config.toml
model = "multi-label image tagger"
image_size = 96
isotropic = true
norm = "layernorm"
drop_path = 0.15
kernel_size = 7
learning_rate = 0.0022
shampoo_beta = 0.99
max_grad_norm = 1.0
warmup_steps = 2000
adamw_weight_decay_other_params = 0.05
Rows from block 7, named by matrix and row number. Rows with one number belong to one neuron. Each number is 200 + 30 x the weight over its row's rms, rounded and kept within 0 to 999. All counts start at 0. After the name is the row's rms in percent of the matrix's.
# gate: MLP gate (model.blocks.7.mlp.gate.weight, 768x256), inputs 0-255
# fc1: MLP up (model.blocks.7.mlp.fc1.weight, 768x256), inputs 0-255
# fc2: MLP down (model.blocks.7.mlp.fc2.weight, 256x768, transposed), outputs 0-255
gate.738,106,266,203,235,137,182,199,203,194,172,229,190,260,193,206,235,236,247,205,203,194,209,161,172,217,188,202,205,245,160,208,188,208,265,191,190,220,159,225,199,228,231,212,175,186,152,193,220,175,220,226,174,199,171,180,210,240,185,240,216,240,204,206,187,209,221,216,223,205,155,203,207,192,246,233,179,240,143,155,186,186,170,198,187,225,211,179,211,187,221,160,198,189,111,187,168,217,216,246,209,232,208,221,184,228,171,196,190,216,210,207,236,204,190,161,182,187,225,213,163,221,165,166,234,184,227,199,171,222,240,163,162,168,204,220,181,219,190,142,167,174,167,171,177,179,184,262,172,238,182,191,250,220,219,219,205,236,201,181,196,205,179,153,182,203,188,258,150,218,229,228,215,119,207,162,252,217,232,266,178,190,236,181,207,220,182,229,211,304,230,213,226,190,198,162,161,146,180,241,230,170,157,176,185,184,221,175,202,161,266,234,174,191,200,213,184,203,182,259,188,195,219,239,186,168,163,221,213,200,230,265,197,181,253,163,203,203,197,119,242,208,221,180,213,169,202,195,133,248,180,241,154,191,191,185,171,217
fc1.738,105,215,178,185,203,176,190,238,172,186,202,232,168,167,197,141,195,234,199,201,183,193,163,213,204,216,203,213,234,248,201,198,243,172,131,143,203,181,219,181,181,166,243,227,243,239,230,268,152,185,226,108,222,140,177,170,165,162,226,200,165,229,231,168,237,159,165,203,219,209,228,190,222,212,170,267,212,160,166,179,198,176,182,225,216,203,169,199,257,234,228,256,198,197,188,246,143,156,167,199,162,231,177,178,169,201,179,178,227,185,223,220,165,207,201,223,213,184,189,170,233,200,207,234,188,194,231,201,200,153,204,209,169,199,180,220,177,192,194,140,198,168,138,251,207,195,214,207,217,215,247,261,189,210,243,171,226,228,145,193,196,153,144,224,242,203,227,238,198,206,253,187,191,180,228,197,156,230,162,252,266,190,198,218,213,175,168,195,176,211,199,241,236,195,187,243,185,195,203,213,197,173,163,238,195,178,197,209,173,114,223,170,205,130,199,169,160,216,178,220,228,223,228,177,159,171,272,219,176,238,209,218,211,201,216,160,168,217,160,212,178,215,162,181,165,157,164,185,222,200,183,213,187,211,158,211,219
fc2.738,098,184,202,179,203,182,183,213,205,155,221,200,198,224,197,144,234,198,165,245,219,216,180,208,193,241,230,227,203,208,229,187,161,190,128,233,312,177,237,216,150,168,197,188,199,132,164,181,266,173,176,218,227,162,186,155,200,203,167,178,212,197,170,247,191,185,205,192,180,214,228,204,212,183,167,255,225,198,193,211,214,169,176,222,164,197,188,201,257,225,237,169,226,235,149,229,220,174,222,244,152,246,206,200,199,204,198,197,279,195,180,205,203,195,222,156,148,229,214,179,231,182,207,257,252,242,201,189,204,193,178,198,200,229,213,178,173,165,223,212,223,195,203,174,193,191,201,182,253,232,244,203,177,163,172,123,184,230,196,223,219,204,206,219,224,243,188,197,159,188,160,184,183,209,190,157,97,186,212,222,198,154,217,171,189,189,218,208,230,176,219,206,174,206,184,194,192,224,184,218,150,204,183,233,216,185,199,215,281,143,155,172,244,207,222,181,136,194,219,235,180,194,182,214,178,221,201,202,247,257,197,137,206,126,191,210,174,214,251,231,205,204,164,236,175,176,232,254,174,163,202,202,192,263,209,196,190
gate.739,103,183,177,203,223,143,172,200,208,231,200,218,214,194,268,173,191,254,174,296,213,173,218,155,252,210,189,215,176,205,219,205,130,248,177,193,212,166,180,241,216,225,131,180,201,172,195,210,168,178,215,182,197,212,213,210,194,184,196,244,173,217,226,215,175,187,259,238,204,268,189,194,230,286,211,190,233,208,252,213,163,215,198,231,226,187,177,180,154,194,209,159,199,150,201,190,227,184,196,247,240,176,202,198,201,224,228,199,184,198,199,235,210,209,215,237,144,211,235,147,250,172,175,227,170,211,210,206,176,214,169,210,176,198,229,208,205,169,218,163,217,228,210,169,221,213,218,170,248,206,228,238,194,165,179,191,212,215,160,177,178,200,239,229,161,182,202,177,235,216,228,231,218,174,207,179,121,209,208,216,222,167,205,200,212,151,218,215,240,191,213,161,275,212,257,180,265,214,215,221,163,219,204,188,231,226,221,170,255,198,185,198,192,233,193,210,167,146,118,268,147,207,203,231,181,155,201,203,157,178,179,201,199,208,171,225,170,176,186,195,187,220,209,180,266,235,165,194,168,177,226,163,151,273,237,223,185
fc1.739,094,278,174,175,209,139,127,199,173,185,209,207,174,179,208,177,191,235,161,168,174,142,229,192,202,207,176,211,181,212,220,184,190,214,208,173,188,213,181,222,194,200,205,202,220,228,199,179,171,224,183,238,167,222,112,195,198,201,195,230,233,257,252,176,222,231,234,179,208,181,189,181,218,245,216,191,202,180,218,181,174,227,184,242,170,207,219,245,200,235,250,186,238,80,188,194,185,205,211,180,198,206,188,239,236,192,232,228,227,171,218,261,149,197,218,193,196,222,183,190,191,206,171,234,217,179,221,187,224,230,144,170,206,224,213,222,189,211,220,236,152,223,197,213,211,179,217,131,276,208,182,193,278,203,202,173,177,243,203,230,247,153,173,169,195,212,151,222,213,219,179,197,173,222,224,219,174,241,181,175,203,179,189,253,219,231,209,219,235,175,174,203,246,169,221,172,221,187,184,201,191,239,190,218,236,177,237,166,217,232,194,283,135,234,180,217,270,208,205,184,185,187,255,204,189,239,217,229,196,142,195,267,234,221,149,211,214,197,213,142,228,229,259,230,169,207,178,212,188,168,193,200,182,180,207,242,175
fc2.739,089,147,153,177,217,209,198,225,238,174,186,191,189,195,222,223,204,213,237,246,203,164,267,179,202,217,174,215,208,238,236,249,199,213,199,178,271,173,195,209,178,212,209,225,202,146,190,169,217,228,198,295,217,186,231,208,173,213,183,180,211,211,176,173,209,137,255,170,212,213,166,155,192,200,191,193,189,209,214,225,183,255,185,193,157,216,135,207,203,204,195,185,235,184,143,197,200,184,172,221,164,215,220,189,212,121,235,275,216,165,228,239,151,186,202,208,204,263,246,212,200,190,191,206,236,179,186,201,228,201,231,161,211,192,208,233,187,224,218,192,195,213,232,229,233,216,145,190,211,163,203,167,196,177,235,279,192,188,154,191,169,233,202,206,221,220,156,165,141,164,112,192,177,179,221,199,184,184,179,219,210,184,206,191,182,163,211,220,192,157,168,211,112,230,197,188,190,227,227,252,220,163,178,197,179,174,218,182,174,213,226,227,203,239,158,198,157,181,169,157,170,258,177,165,188,201,205,206,153,207,221,208,153,202,249,192,236,203,242,189,264,192,186,251,204,171,199,234,236,261,245,190,260,222,218,173,177
gate.740,110,224,207,183,219,200,191,158,189,170,203,195,223,208,192,194,181,146,185,218,202,176,206,166,303,214,197,272,211,199,235,214,218,246,118,207,223,232,217,208,226,193,187,215,233,208,196,251,158,263,228,170,204,180,189,227,201,152,184,203,226,191,226,210,173,215,219,210,187,233,211,188,195,207,193,224,234,190,158,234,227,183,190,171,155,222,222,158,229,157,202,229,211,224,265,225,220,241,218,250,214,186,205,239,226,191,106,206,145,225,215,209,212,204,214,216,226,185,220,262,183,203,251,219,192,202,214,156,204,197,257,179,217,225,196,197,206,189,231,156,198,214,168,206,202,205,218,211,196,209,167,191,236,186,210,194,208,213,218,213,225,207,223,220,230,244,242,234,203,214,222,177,194,208,185,214,248,204,266,238,246,180,174,222,217,202,232,207,204,189,203,244,203,195,251,196,222,177,190,185,190,212,206,201,253,172,240,199,188,180,200,233,214,211,177,186,231,223,177,201,221,247,251,164,192,144,169,123,172,218,187,188,170,228,181,98,171,179,238,211,132,199,193,144,193,199,246,219,226,181,206,155,125,202,178,319,202
fc1.740,122,181,161,311,203,210,149,151,206,182,191,191,198,155,204,194,215,159,206,269,172,193,188,218,238,200,198,185,180,221,230,151,209,193,183,217,157,233,201,238,214,211,164,177,191,198,198,215,148,188,208,242,181,229,207,211,158,103,223,201,135,208,262,204,222,221,189,259,184,240,184,196,198,183,212,168,219,195,210,213,205,199,227,175,160,236,245,199,213,191,185,235,205,204,190,190,164,191,186,259,172,237,155,219,204,184,195,182,166,211,221,194,210,217,175,185,186,153,157,187,172,217,193,201,172,200,242,174,199,193,210,157,257,159,238,199,203,219,219,226,199,184,132,198,218,229,205,203,230,164,162,150,176,171,187,204,168,209,150,118,180,157,201,198,232,233,271,217,175,185,222,211,168,200,164,183,182,194,200,243,170,192,218,241,186,222,180,193,171,184,178,223,194,176,145,222,177,224,221,202,224,203,211,212,209,199,211,225,168,237,178,200,204,172,158,205,226,179,199,232,234,276,173,192,184,157,190,216,197,188,129,237,229,187,173,124,244,202,252,207,198,174,194,187,204,86,176,190,211,234,192,205,145,229,223,202,238
fc2.740,120,176,237,193,170,176,189,229,180,241,216,198,190,148,188,202,185,209,184,206,195,171,191,195,157,188,191,200,173,164,203,215,264,207,183,256,188,176,187,227,171,194,194,209,203,200,208,192,189,234,198,179,221,137,184,229,183,198,186,183,231,263,208,227,223,184,197,119,205,193,213,197,234,159,224,224,170,192,206,234,210,224,202,220,209,191,183,201,180,213,186,174,214,236,194,183,212,188,172,166,247,191,208,230,182,226,266,173,192,220,185,234,208,254,199,211,200,217,197,166,151,130,160,194,256,191,279,215,206,217,220,224,165,207,181,199,183,197,168,130,192,168,140,202,210,190,199,171,207,130,208,200,191,169,212,223,178,174,185,189,219,200,259,211,189,165,235,186,190,237,194,240,225,186,147,181,200,218,218,214,166,129,253,164,252,168,238,214,173,199,214,215,220,184,162,175,112,166,183,270,180,189,170,156,170,214,143,172,218,236,206,190,187,189,147,141,191,213,171,191,197,165,245,198,123,158,196,253,225,187,200,172,165,218,123,214,145,192,182,245,214,162,194,210,145,263,200,169,219,199,161,195,246,189,202,243,154
gate.741,103,235,188,209,183,226,225,181,220,292,187,150,215,201,184,189,138,156,195,195,244,195,191,227,184,197,189,224,224,210,207,222,187,197,196,172,159,231,202,223,198,233,192,218,214,201,245,227,195,181,208,197,236,266,227,215,198,188,208,154,194,228,251,275,215,280,281,190,216,158,215,204,186,240,232,206,181,190,173,206,217,195,285,224,220,219,193,230,238,257,307,203,220,199,217,247,257,197,144,211,206,198,202,230,199,196,175,204,163,199,195,212,213,117,204,179,230,217,209,138,182,201,160,259,236,213,225,192,159,221,194,179,221,145,228,225,204,207,213,128,227,189,215,200,179,180,227,184,210,177,186,211,205,220,201,176,155,198,211,213,195,210,190,224,216,182,206,191,214,194,154,214,190,186,190,222,191,232,209,217,161,255,193,181,255,224,290,214,269,196,198,189,206,209,201,188,267,171,212,199,203,234,183,220,208,217,215,212,217,189,205,188,191,188,246,224,234,205,214,221,244,213,170,202,216,215,205,180,173,184,177,254,214,179,264,180,188,242,183,173,205,288,191,202,207,220,238,283,205,183,196,200,205,199,133,196,205
fc1.741,127,172,223,242,202,186,177,174,222,157,206,210,210,227,225,222,271,227,203,210,225,159,193,221,196,156,258,204,231,240,197,281,150,219,166,206,233,195,173,208,223,145,216,239,247,182,158,192,180,236,198,192,241,158,201,199,162,200,207,202,194,247,131,174,134,78,185,235,171,162,202,197,200,213,212,209,194,201,234,206,195,175,168,197,200,227,196,250,165,193,176,198,232,186,214,169,175,210,244,192,176,212,215,202,119,195,268,209,229,213,210,190,159,240,199,195,223,198,201,158,202,281,236,215,178,178,223,198,252,183,230,208,172,239,173,226,163,187,167,176,193,197,237,230,153,210,172,183,234,175,189,184,178,233,174,255,215,192,181,178,195,218,208,164,176,244,204,186,208,189,222,204,214,182,227,174,230,174,206,225,158,205,256,189,199,213,168,191,168,201,169,177,221,172,225,198,240,213,183,249,193,197,230,204,194,176,244,233,197,207,244,179,247,191,130,205,178,211,255,187,161,178,229,134,221,176,205,185,199,221,216,139,183,266,211,224,201,196,217,213,202,162,130,222,205,221,181,190,230,187,225,240,214,214,266,222,174
fc2.741,102,212,208,168,211,218,219,163,182,298,219,168,191,224,214,230,212,171,208,194,220,269,195,210,230,213,172,256,243,220,204,213,203,164,292,232,190,162,239,193,252,196,189,227,214,225,227,158,209,188,208,184,198,156,235,184,251,226,199,169,233,238,183,198,233,231,209,180,203,250,203,203,186,241,238,202,207,240,194,216,171,202,244,153,191,242,198,184,210,214,179,187,197,227,198,152,173,165,153,174,156,203,187,208,228,197,218,168,199,225,182,216,256,215,184,184,176,162,180,193,188,193,155,223,198,144,169,212,192,208,194,152,228,220,172,174,211,191,271,226,231,162,156,218,244,139,190,222,236,230,183,192,233,224,195,207,160,168,203,203,179,150,241,213,195,213,208,186,224,169,180,236,211,186,237,230,225,207,211,188,187,151,174,142,178,183,115,257,202,232,260,212,203,144,193,185,162,243,166,148,208,190,189,202,243,243,221,216,222,149,191,190,205,220,112,191,211,183,171,225,212,186,211,115,223,154,285,185,200,202,209,192,199,241,179,200,215,178,195,188,222,235,169,194,242,178,183,229,197,221,228,219,227,190,198,179,237
gate.742,103,224,168,205,215,224,218,199,183,210,180,183,216,199,228,205,174,263,178,200,217,158,185,195,240,205,222,220,203,196,216,176,176,181,245,179,194,216,206,234,149,217,131,188,226,230,260,231,241,219,203,200,219,156,185,223,234,218,245,214,210,196,197,199,227,252,182,239,197,197,183,219,202,219,232,199,223,207,208,197,194,234,124,196,187,221,223,168,194,201,211,174,189,203,196,184,194,190,206,196,210,191,288,204,201,191,259,144,241,214,136,225,259,206,256,145,198,183,244,258,204,187,202,223,197,241,196,219,190,196,218,194,232,169,209,190,187,141,293,206,180,270,190,174,242,192,230,204,214,232,241,184,245,192,162,209,207,257,205,213,246,228,263,242,216,242,217,185,186,217,199,212,224,256,184,175,220,184,185,190,192,220,233,255,244,196,248,208,195,226,232,216,205,174,186,199,214,179,191,183,325,201,204,202,213,192,201,197,172,192,286,175,151,199,217,260,224,252,181,196,185,222,240,223,176,224,215,231,211,215,170,205,198,198,177,130,185,186,213,237,262,221,199,238,208,243,242,172,224,244,246,188,213,224,209,211,186
fc1.742,106,198,192,218,156,171,177,198,207,194,185,217,198,189,160,185,182,176,204,185,215,193,177,229,200,180,163,212,198,127,134,191,232,220,174,141,199,207,210,212,197,160,195,188,205,190,91,227,181,194,152,209,210,182,199,179,185,181,167,167,197,221,268,229,225,196,0,182,204,200,185,193,215,207,183,226,180,201,171,208,219,150,65,189,193,197,186,233,189,213,188,182,206,193,224,171,174,150,183,203,183,212,254,179,181,177,195,176,176,202,220,203,197,158,162,238,262,203,217,222,208,209,247,196,200,138,195,199,179,185,247,204,160,171,197,198,233,208,212,230,254,190,199,192,165,172,185,199,197,220,163,209,136,178,231,198,213,136,232,196,203,202,216,253,175,183,211,217,238,206,189,213,195,157,199,220,170,186,220,191,174,202,202,168,202,243,212,206,207,216,175,186,198,168,208,181,191,228,203,233,136,226,215,170,213,183,143,206,209,208,163,196,194,204,163,213,208,152,224,159,210,256,205,170,206,218,235,162,183,202,230,155,192,225,185,201,209,243,216,192,183,188,202,182,184,198,206,233,207,206,189,228,196,204,205,176,183
fc2.742,116,189,204,188,126,193,227,180,202,196,215,127,225,176,197,202,152,231,206,172,189,227,218,161,202,202,271,189,216,175,256,209,254,155,241,268,219,180,191,201,224,282,182,177,200,159,321,175,188,228,265,225,223,215,166,219,221,177,211,170,158,223,202,221,207,229,286,193,177,199,239,204,220,152,184,186,233,221,173,174,207,227,288,166,182,185,179,151,175,201,261,230,246,122,163,219,193,239,253,175,160,159,272,262,224,251,227,220,198,182,183,196,190,253,222,277,207,175,162,241,207,218,203,202,224,223,209,181,223,160,235,212,196,224,186,228,215,158,178,228,233,186,190,205,207,173,201,220,169,227,232,168,189,204,175,160,197,173,208,223,216,168,191,180,230,189,205,224,237,157,214,209,230,192,207,198,158,212,227,176,159,194,193,182,191,189,181,201,208,223,207,168,187,234,184,205,162,187,212,178,159,251,216,217,205,186,174,206,177,195,188,236,213,189,183,202,216,199,188,245,213,177,201,207,207,192,192,183,202,180,182,204,236,206,191,153,182,202,191,169,211,130,200,172,203,163,207,190,168,157,214,190,209,156,174,184,208
gate.743,105,244,262,158,221,194,169,236,177,192,177,187,172,187,164,182,194,209,152,208,234,211,205,183,184,194,218,217,265,180,215,251,246,212,240,201,224,155,222,213,237,199,172,163,232,219,208,220,216,141,179,259,161,183,204,159,241,143,261,187,209,204,226,148,227,237,192,221,191,222,241,232,201,124,183,223,224,150,237,218,231,195,217,271,188,208,164,171,166,252,215,199,176,160,207,214,223,215,176,215,207,223,195,180,213,177,220,203,200,174,198,177,199,239,187,188,288,227,164,183,184,192,197,224,199,233,132,238,204,205,196,186,234,181,210,145,176,180,194,187,203,203,250,203,209,228,178,197,158,192,220,277,204,187,220,218,228,198,247,232,239,220,228,222,198,217,158,219,235,170,250,216,215,209,229,201,115,202,159,172,178,209,210,236,197,233,211,211,243,165,222,236,201,203,178,230,222,241,163,172,206,223,207,188,172,175,198,190,172,164,174,244,249,197,144,168,226,194,263,191,221,192,197,201,190,129,244,190,196,201,166,236,85,228,226,227,203,213,189,248,202,164,169,194,221,204,187,215,204,170,205,203,226,202,187,179,188
fc1.743,112,223,225,146,207,231,124,231,221,187,193,176,171,205,214,202,219,223,203,230,223,202,212,193,235,195,195,209,207,207,196,243,167,235,248,219,216,150,222,181,221,248,239,122,222,201,211,232,217,185,136,266,215,202,227,175,224,207,252,199,148,189,189,201,215,224,181,217,259,210,190,205,186,137,145,193,196,162,214,242,198,189,199,225,213,143,201,193,136,229,195,219,176,129,165,229,207,210,197,173,214,210,212,221,208,232,218,193,197,166,230,166,203,213,201,192,269,191,177,208,199,201,207,201,203,183,177,229,172,199,211,179,216,192,184,223,184,201,190,198,200,226,195,178,222,140,160,219,205,237,231,218,214,242,256,265,228,188,185,227,217,222,229,209,224,233,136,182,158,200,243,242,213,202,222,235,132,238,184,147,243,218,226,164,226,233,209,168,176,172,202,240,198,200,208,192,234,190,215,205,176,143,147,205,158,229,222,193,177,165,242,255,276,172,187,172,182,191,204,204,178,203,193,194,175,215,235,214,194,256,203,217,75,266,228,218,217,214,178,196,193,214,170,204,247,187,183,192,233,167,219,275,193,167,187,184,183
fc2.743,101,199,114,195,232,223,236,275,234,193,242,235,191,185,183,186,188,204,266,212,180,226,202,177,193,200,206,215,186,214,209,242,261,262,210,230,159,208,226,204,183,185,207,236,189,150,233,194,220,175,189,219,168,206,206,206,176,203,160,228,190,228,184,210,211,210,166,165,225,177,214,227,184,195,192,198,171,200,204,211,182,183,211,255,198,195,173,206,262,200,215,173,203,152,156,221,209,224,221,165,202,217,234,229,212,229,265,192,195,161,188,205,199,229,230,186,203,209,223,125,190,144,200,221,253,179,159,201,209,248,163,194,217,237,194,218,130,217,220,204,177,233,176,181,200,229,209,148,204,254,168,193,194,210,198,239,178,201,199,252,174,214,180,192,179,240,153,193,184,216,202,243,177,167,271,214,187,156,229,225,154,195,211,252,199,206,210,150,209,180,161,227,196,230,201,141,141,194,210,210,225,211,251,152,216,264,162,186,200,255,187,183,220,211,117,209,189,185,245,196,184,176,170,221,125,188,184,211,192,211,211,205,216,229,220,179,207,180,139,138,164,209,156,256,245,241,192,253,166,171,249,192,229,154,164,200,212
gate.744,094,185,150,225,234,215,207,199,186,228,194,194,208,212,159,200,182,186,198,202,200,258,196,198,238,194,205,248,186,232,217,228,228,128,136,183,156,197,258,231,204,207,189,220,218,242,184,193,178,154,262,181,205,211,219,215,169,250,136,191,198,228,219,240,196,266,187,160,209,204,193,208,163,196,193,196,220,190,217,191,222,213,201,237,217,199,188,203,183,156,252,171,236,210,231,242,212,232,166,202,237,165,202,212,195,166,162,154,198,181,213,159,251,165,185,219,154,180,177,201,152,216,176,175,207,191,233,148,164,177,236,230,193,157,178,261,199,244,234,194,211,235,242,166,194,139,202,191,232,228,195,209,141,194,251,143,195,172,185,174,205,175,168,249,203,229,198,234,197,217,215,208,209,221,170,217,176,204,205,201,202,199,161,226,185,236,284,278,208,203,192,225,241,172,226,197,163,194,273,207,214,178,192,193,236,224,212,168,255,215,214,176,157,172,252,197,261,136,167,183,198,200,199,187,199,174,203,193,202,171,170,238,187,204,203,209,237,202,195,228,194,207,210,148,233,167,197,296,176,176,156,184,193,218,109,170,205
fc1.744,097,223,146,218,194,225,181,206,176,155,225,193,149,159,203,268,174,219,214,173,186,190,254,155,172,204,206,150,217,190,155,225,233,130,185,216,213,179,179,185,173,176,214,163,170,219,150,180,198,208,209,166,204,208,173,212,154,210,194,223,225,221,177,133,157,115,170,164,215,164,198,179,240,164,222,176,233,180,192,159,176,165,219,195,176,178,192,204,182,140,172,254,220,200,206,197,159,209,218,231,164,147,184,159,162,155,221,151,209,187,203,194,158,251,223,227,246,204,237,188,199,260,175,142,141,175,160,143,186,212,222,199,181,215,170,153,175,180,213,201,176,223,199,175,177,177,146,218,201,171,173,221,151,235,258,147,253,201,214,155,196,140,220,215,192,247,218,220,177,179,177,202,225,273,170,216,202,207,236,244,207,151,211,164,198,229,182,213,198,217,207,213,226,227,173,175,196,157,206,204,208,228,250,178,219,225,198,173,191,235,201,177,225,202,222,168,175,191,197,253,178,196,205,179,177,187,231,234,231,207,204,155,185,220,193,190,246,188,200,171,166,140,190,210,229,170,198,180,193,220,141,185,163,175,238,193,139
fc2.744,103,207,233,195,200,234,194,191,248,189,243,215,211,231,258,230,197,207,188,203,215,242,165,228,218,230,170,180,200,197,200,191,184,254,216,236,218,167,170,174,253,174,202,212,255,265,192,151,205,201,203,200,187,229,200,179,230,223,217,208,187,178,171,192,262,259,210,181,164,208,184,230,192,197,219,194,161,210,185,196,180,201,195,232,209,204,190,193,184,255,248,205,195,217,218,241,214,186,221,240,203,221,184,249,223,175,166,135,164,208,227,238,231,256,221,202,210,158,202,218,168,245,254,188,235,208,207,232,142,169,247,233,210,244,188,188,208,166,221,222,173,186,199,194,188,210,169,230,274,199,172,229,195,169,207,134,146,175,147,200,141,188,191,218,205,215,200,178,218,266,237,250,208,241,233,224,208,185,200,223,121,226,228,213,238,185,256,190,205,230,255,225,248,179,210,222,225,230,196,135,204,233,191,196,195,199,224,178,234,197,171,221,215,207,123,160,197,191,200,211,260,250,139,208,231,202,251,199,176,147,223,160,144,194,227,218,240,186,155,258,152,194,225,205,161,231,183,192,224,245,211,202,225,193,242,210,193
gate.745,087,217,139,216,240,195,175,183,191,188,217,196,165,195,176,182,202,167,192,169,229,186,194,261,231,155,223,214,224,239,228,237,216,200,196,213,241,203,252,211,125,192,152,196,273,178,155,224,222,179,211,201,169,260,152,170,217,237,188,227,213,183,234,162,220,215,222,138,186,233,227,183,211,173,160,214,199,163,178,181,166,214,225,169,231,220,204,229,216,226,179,167,194,212,173,228,213,270,200,167,202,204,256,205,190,188,219,201,228,189,255,169,203,184,264,185,252,168,160,197,247,231,198,269,168,145,186,177,243,202,215,226,223,182,250,114,185,188,180,252,196,202,246,171,184,201,193,216,219,200,181,172,223,257,234,259,228,216,216,225,192,199,198,214,190,216,180,211,197,155,200,227,195,236,223,265,118,214,181,195,213,187,173,183,235,180,168,172,232,197,206,228,181,192,210,201,151,201,154,138,171,192,174,211,218,175,201,227,232,215,191,253,230,204,154,198,182,211,275,228,249,187,167,195,218,215,209,185,178,253,162,219,131,209,191,248,186,203,175,198,205,200,218,218,216,181,200,224,209,147,230,227,185,181,186,212,263
fc1.745,089,213,226,184,195,194,175,182,193,191,227,200,138,204,144,169,230,215,153,234,209,195,224,214,235,185,249,221,214,241,209,192,271,195,233,160,190,182,265,234,184,212,142,185,193,234,224,202,145,182,183,210,180,222,177,180,163,204,215,183,195,199,207,207,269,191,203,209,194,207,200,215,202,242,184,213,218,206,262,198,184,194,188,180,186,185,237,261,201,199,189,185,252,189,199,195,112,191,190,212,210,230,162,218,264,192,226,211,198,210,206,223,194,204,212,173,191,131,186,227,207,198,190,229,218,219,171,209,155,221,289,160,254,172,200,141,211,223,212,196,182,175,209,203,193,229,171,235,252,194,214,210,202,198,184,228,296,189,243,240,213,184,210,248,220,222,168,187,240,237,230,172,231,207,220,228,181,189,231,225,178,160,243,164,194,161,187,217,192,231,238,181,227,162,197,174,147,236,164,162,221,212,185,195,180,215,201,237,197,187,160,162,153,141,168,242,156,166,225,178,219,222,191,252,164,238,262,225,176,198,174,233,137,187,171,185,158,219,197,224,200,177,233,230,222,192,217,207,199,158,150,270,191,164,142,247,217
fc2.745,099,197,207,233,219,196,150,223,206,221,157,191,156,207,234,264,199,238,222,215,159,183,216,163,226,226,215,219,223,203,177,189,208,244,138,215,226,220,212,189,215,205,268,233,228,211,149,145,172,180,176,139,247,189,158,197,205,197,203,220,156,230,188,191,193,202,212,217,164,211,175,212,172,216,192,164,150,243,209,209,179,229,165,166,178,251,249,190,228,222,151,158,168,212,253,201,240,150,203,202,179,206,205,154,223,192,213,235,253,209,184,278,227,217,176,203,227,225,202,188,225,233,227,216,208,203,209,199,171,240,118,200,223,154,205,210,158,209,175,198,183,227,223,206,155,168,170,225,179,235,195,213,209,181,215,252,170,221,161,230,207,204,203,186,144,174,232,244,209,200,166,201,193,205,198,181,209,218,157,207,226,214,153,200,272,170,172,241,171,196,191,193,188,158,202,113,203,200,180,170,196,181,248,179,193,160,161,219,241,197,195,179,203,196,184,175,166,190,195,171,229,162,138,186,210,214,145,284,215,206,149,213,270,230,254,240,198,171,181,215,205,206,178,179,231,183,139,206,165,210,212,240,233,140,207,168,201
gate.746,105,190,228,176,188,219,192,215,256,215,191,235,210,216,176,204,242,176,216,237,207,208,232,172,218,192,179,191,156,262,222,214,281,173,182,217,238,236,159,131,264,195,190,241,171,175,209,240,241,192,185,180,153,171,192,232,202,211,244,226,220,248,201,196,193,189,244,235,147,222,220,207,191,256,230,221,201,170,198,221,193,209,195,207,201,232,199,275,165,218,209,218,198,206,154,187,235,214,273,206,216,193,192,186,220,212,177,194,178,221,227,180,208,211,243,209,212,224,165,270,230,216,226,184,288,214,242,216,204,232,125,204,217,211,203,149,243,195,197,177,220,238,277,217,234,203,230,210,235,215,205,171,190,218,217,165,176,249,183,186,197,226,259,220,220,168,226,228,179,177,196,196,277,198,186,191,179,187,184,139,186,214,150,225,199,167,200,226,227,237,247,179,190,191,191,158,267,192,196,242,141,235,174,164,215,192,147,203,229,202,209,187,166,204,238,208,171,190,229,257,175,208,194,234,173,210,229,214,247,165,151,244,178,198,217,236,215,221,233,208,221,170,178,210,245,196,163,167,177,220,231,217,196,156,189,216,252
fc1.746,096,176,227,196,196,193,195,197,146,172,198,187,202,172,206,164,220,253,209,174,212,221,189,199,205,172,246,186,255,188,219,196,149,204,183,220,190,196,175,159,225,180,202,217,166,235,179,183,218,208,181,192,194,208,199,206,231,198,193,215,186,197,158,192,230,233,229,153,279,234,198,229,182,185,226,188,231,215,194,161,228,126,202,210,187,186,158,205,177,208,187,222,233,221,206,177,200,217,168,212,162,150,161,204,110,255,169,183,234,183,149,139,141,185,203,178,229,183,226,146,183,193,178,166,219,148,208,191,204,205,221,234,153,177,210,147,173,207,222,232,158,253,182,209,169,204,194,260,177,160,210,240,206,163,151,248,166,227,239,190,249,159,199,196,235,168,207,165,209,246,173,187,238,207,196,159,213,218,156,245,259,225,231,206,192,206,170,139,223,182,193,151,204,166,130,200,266,223,167,242,227,187,200,178,218,136,196,202,189,198,201,216,194,211,178,118,171,221,165,256,191,191,179,212,186,217,146,137,206,189,217,154,217,174,186,163,197,164,200,195,172,211,188,141,212,171,188,234,251,207,153,222,233,217,196,179,162
fc2.746,083,267,198,221,170,171,225,254,180,190,240,158,164,235,182,184,209,212,143,193,254,203,227,190,150,202,196,186,158,159,222,191,175,212,220,216,222,190,200,231,203,197,175,213,179,167,148,211,178,222,200,175,201,187,156,194,248,148,206,213,170,263,170,238,206,166,200,210,223,223,243,213,191,193,207,182,212,137,192,149,207,211,238,170,253,176,198,256,225,199,126,191,188,180,166,177,218,218,193,191,171,233,227,216,250,130,230,192,203,186,201,177,146,124,195,147,189,136,236,198,201,183,224,210,152,200,204,221,181,264,168,217,211,173,181,103,201,261,184,198,266,214,152,197,179,267,188,197,186,205,166,236,195,226,210,178,208,210,201,197,192,133,188,212,176,188,210,232,198,207,246,225,151,197,195,170,194,161,206,196,200,217,212,200,196,172,178,207,177,145,156,179,229,243,202,219,200,186,194,231,202,111,233,161,184,170,158,165,187,235,194,176,229,192,184,223,198,221,227,213,210,182,198,219,259,229,179,205,225,222,217,180,204,217,161,275,207,199,208,158,233,214,179,202,173,204,215,255,173,151,159,233,219,181,200,229,197